Weights of a small image classifier.
Model: 11.8M parameters, 64-pixel images, arch swin, norm layernorm, patch size [4, 4], widths [96, 192, 384].
Rows from block 10, named by matrix and row number. Rows with one number belong to one attention dimension. Each number is 128 + 24 x the weight over its row's rms, rounded and kept within 0 to 255. All counts start at 0. After the name is the row's rms in percent of the matrix's.
# v: window attention value (model.blocks.10.attn.v.weight, 384x384), inputs 0-191
# proj: window attention output (model.blocks.10.attn.proj.weight, 384x384, transposed), outputs 0-191
v.0 106 [167  69 147 123 167 185 108 112 101 120 110 121 139 146 159 163 169 123 126 122 120 136 112 142 171  88 143 137 164 137 137 130 115 151 108 168 112 145 118 107 139 117 114 136 170 122 118 118 117 135 113 102 163 164 126 127 156 136 121 110  97 157 132 123 114 137 121 118 143  78  99 109  98  95 145 118 100  95 124  84 120 117 133 165 113 161 149 122 139 129 119 114 126  79 100 123 137 162  80 126 131 167 113 124 128 190 116 133 177  99 147  90 177 149  97 140 116 148 115 117 141 121 155 110  76 120 141 138 134  84 105 151 148 158 122 128 140 105 123 126 168  93 121  97 125 137 149 131 139 149 125 114 159 163 113  78 131 105 131 124  81  92 116  91 144 113 136 115  94 102 135  76 126 135 126 166 111 179 103 172 123 128 145  81  96 144 105 119 128 109 151 179]
v.1 109 [153 110 167 116 124 127 105 140 135  99 160 143 103 120 122 105 124 144 121 179 103  62 134 116 172 120 145 137 166 113 123 122 107 153 173 106 134 129 132 134 149 109  98 162 108 117 146 169  96 155 167 119 120 122 125 138 138 111 168 160  69 153 147  97 147 155 139 137 116 100  98 106 111  91 105 139 123 105 108 138 131 145 129 120 139 135 105  97 152 120 130 106 127 170 113 135 179 165 145 124 154 159 108 129 184 105 145 147 118 180 136 146 129  99  79 122 160  81 101 130 182 120 119 177 134  84 131 146 135 139  97 130 133  83 127 116 120 121 161 102 132 142 157 139 129 183 108 139 109 115 120 118 143 172 135 119 157  93 126 118 138 131 135  85 159 141 137 111 132 115 131 159 135 145 133 139 110 127 107 160  98 161 107  92 143 130 148 140 147 147 141 112]
v.2 088 [102 106  66 121 140 147 120 121 151 145 130 135 113 123  92 127 151 103  81 134 123 101 145 130 140 120 157 140 118 135 175 141 167 126 118 131 117 143 130 155 143 124 138 120 144 116  91 119 126  98 156 137 120 133 128 128 130 156 124 126  98 128 127  90 121 106 116 124  98 162 185 134 124 183 145 129 111 163 101 114 147 118 128 138  96  98 138 168 114 163 135 146 122 121 114  99 101  91  84 181  93 119 131 133  92  84 132 136 157 103  97 132 133 125 125  81 125 145 121 122 111 141 111 121 170 107 119 141 165  92 121 112  81 116 127  93  93 131  95 136 151 112 110 151 135  99 124 134 178 134 125 161  99 111 164 169 123 138 114 135 148 124 159 153 111 116 108 163  91 138 168 115 121 109 128 133 137  78 122 160 152 118  93 116 133 143 109 163 148 121 132 182]
v.3 129 [105 150 118 168 152  95 128 116 156 142  96 143 124  95 111 140 177 126  51 105 140 170  93 138  87 120 138 117 114 140 192 141 160 110  83 145 115 132 144 156 105 158 124 101 139 131 124 125 151 142 130 126 123 126 141 137 134 129 128 116 120 129 159 133 105 136 117  86  65 180 153 180 126 188 121 123 101 140 134 179 138 128 116  82 105 139 130 142 125 135 167 139 145 161 154 139 115  79 150 118  85 103 118 131 100  72 147  99 159  76  99 117 127 163 130  92 131 130 133 132 134 179 133 117 185 135 118  99 141 101 133 149 103 118 115 138  96 138  87 107  65 135 103 107 153 108  86 146 119 125 134 144 120  95 121 141  46 137 102 137 150 134  92 161 130 131 137 112 129 113 128 132 129 133 102 130 168 101 142  96 159 102  98 150 123 134 130 145 155 128 122 132]
proj.0 102 [113 128 146 108 143 170 130 122 159 116 173 159 131 123  99 159 140 132 116 122 125 156 155 137 154 152 112  76 132 118 129 122 140 113 131 143 151 198  85  91  48 123 120  86 118 141 153 113 134 167 109 127  98 162 153 130 120 120 172 108  99  53  94 157 119 100 119 135 105 136 138 109 117 138 149 115 163 124 127 122 128 110 107 125 130 155 143  56 138 103  96 118 131 172 156 151 104 176  96 126 148 106 138 131 161  55 155 161  97 118 139 120 139 123 145 129 111 148 127 155 152 144  92 119 111 178 140 155 114  87 102 147 153 142 169 143  92 116 122  87 148 125 144 162 116 108 148 130 121 149 140 116 148 129 139 142 150 183  96 145 159 134 140 119 157 126 136 119 127 121 104 159 126 154 139 117 116 151 143  93 143 111 148 114  97 126 138 127 109 109 134 124]
proj.1 104 [151 129 139 109 132 156 125 111 149 114 104 137 117 137 145 104 146 124 122 131  95 123 104 118  51 146 112 136 106 118 129 103 125 132 115 144 129 124 152 121 112 147 132 143 130 116 104 132 131 131 153 119 122 118 186 136 114 139 142 141  54  99 107 124 167 107 135 114 137 114 130 142 113 124 118 118 147  61 173 109 133 121 131 107 119 155 135 224 144 153 113 128  83 124  95 105 122 121 106 112 124 143 126 143 167 188 159  68 127 120 128 101 123 142 116 109 134 106 164 112 175 154 186 124 121 141 130 146 114 118 144 105 145 136 121 135 126 118 138 137 106 105 112 143 113 146 153 128 139 137  75 141 112 133 135 144 197 146 129 128 139 131 107  92 151 129 111 131 132 108 135 143 168 149 165 120 108  93 189 137 116  80 144 123 102  96 149 150  65  77 127 107]
proj.2 091 [103 124 171 153 111 100 100 119 130 177 149 113  99 107 152 142 150 146 118 103 153 107 153 153 112 163 121  98 106 132 141 120 108 162 105 119  95 162 113 132 123 130 112 111 110 153 100 103 140 143 126 142 111 106 163 135 149 130 114 177 150 145 109 195  98  74 127 152  86 122 121 130 124 136 133 154  86 169  94 176  89 148 119 111 118 144 147 115 110 144 169 115 120  97 212 138 121 139 116 103 142 158 117  78 103 158 114 113 137 118 105 161 141 167 120 129 127 100 140 130 119 130 159 136 141 148 126  92  94 111 137 133 136 146 142 135 128 120  95 134 121  97  96 139 151  93  99 135 100 136 180 164 135 107 128 148  86 113 141  95 119 137 153 145 125 112 103 113 122 137 131 114 138 124 126  96 111 105 104  91  91 157 109 139 148  99 116 140 143  99 108 112]
proj.3 116 [145 106 141 129 148  48 133 125 131 121 154 129 128 129 149 105 116 149 120 111 121 149 129  92 126 152  89  82 111 126 109 109  78 135 152 123  96 127 143 153 173 122 114 145 141 136 128 133 152 115 124  95 136 120  44 129 124  89 129 146 143 148 174 108  96 111 127 123 102 126  99 139 157 134  97 163  91 149 130 150 124 142 126 124 140 102 106  80 167 126 155 138 133 108 168 113 122 108 105 116 126 115 128  60 126 103 109  98 125 129  85 139 110 115 120 109 166 115 127 122  65  90 145 145 133 110 118 150 157 149 168 176 176 128 121 125 125  90  61  92 141 136  86 147 142 127  94 136 132 118  87 118 125  97 150  95 127  75 104 119  79 166 127 141 147  97 123 127 113 123 120 105 137 113 147 151 113 102 132 110  78 149 117 111 166 132 150 150 176 118 104 152]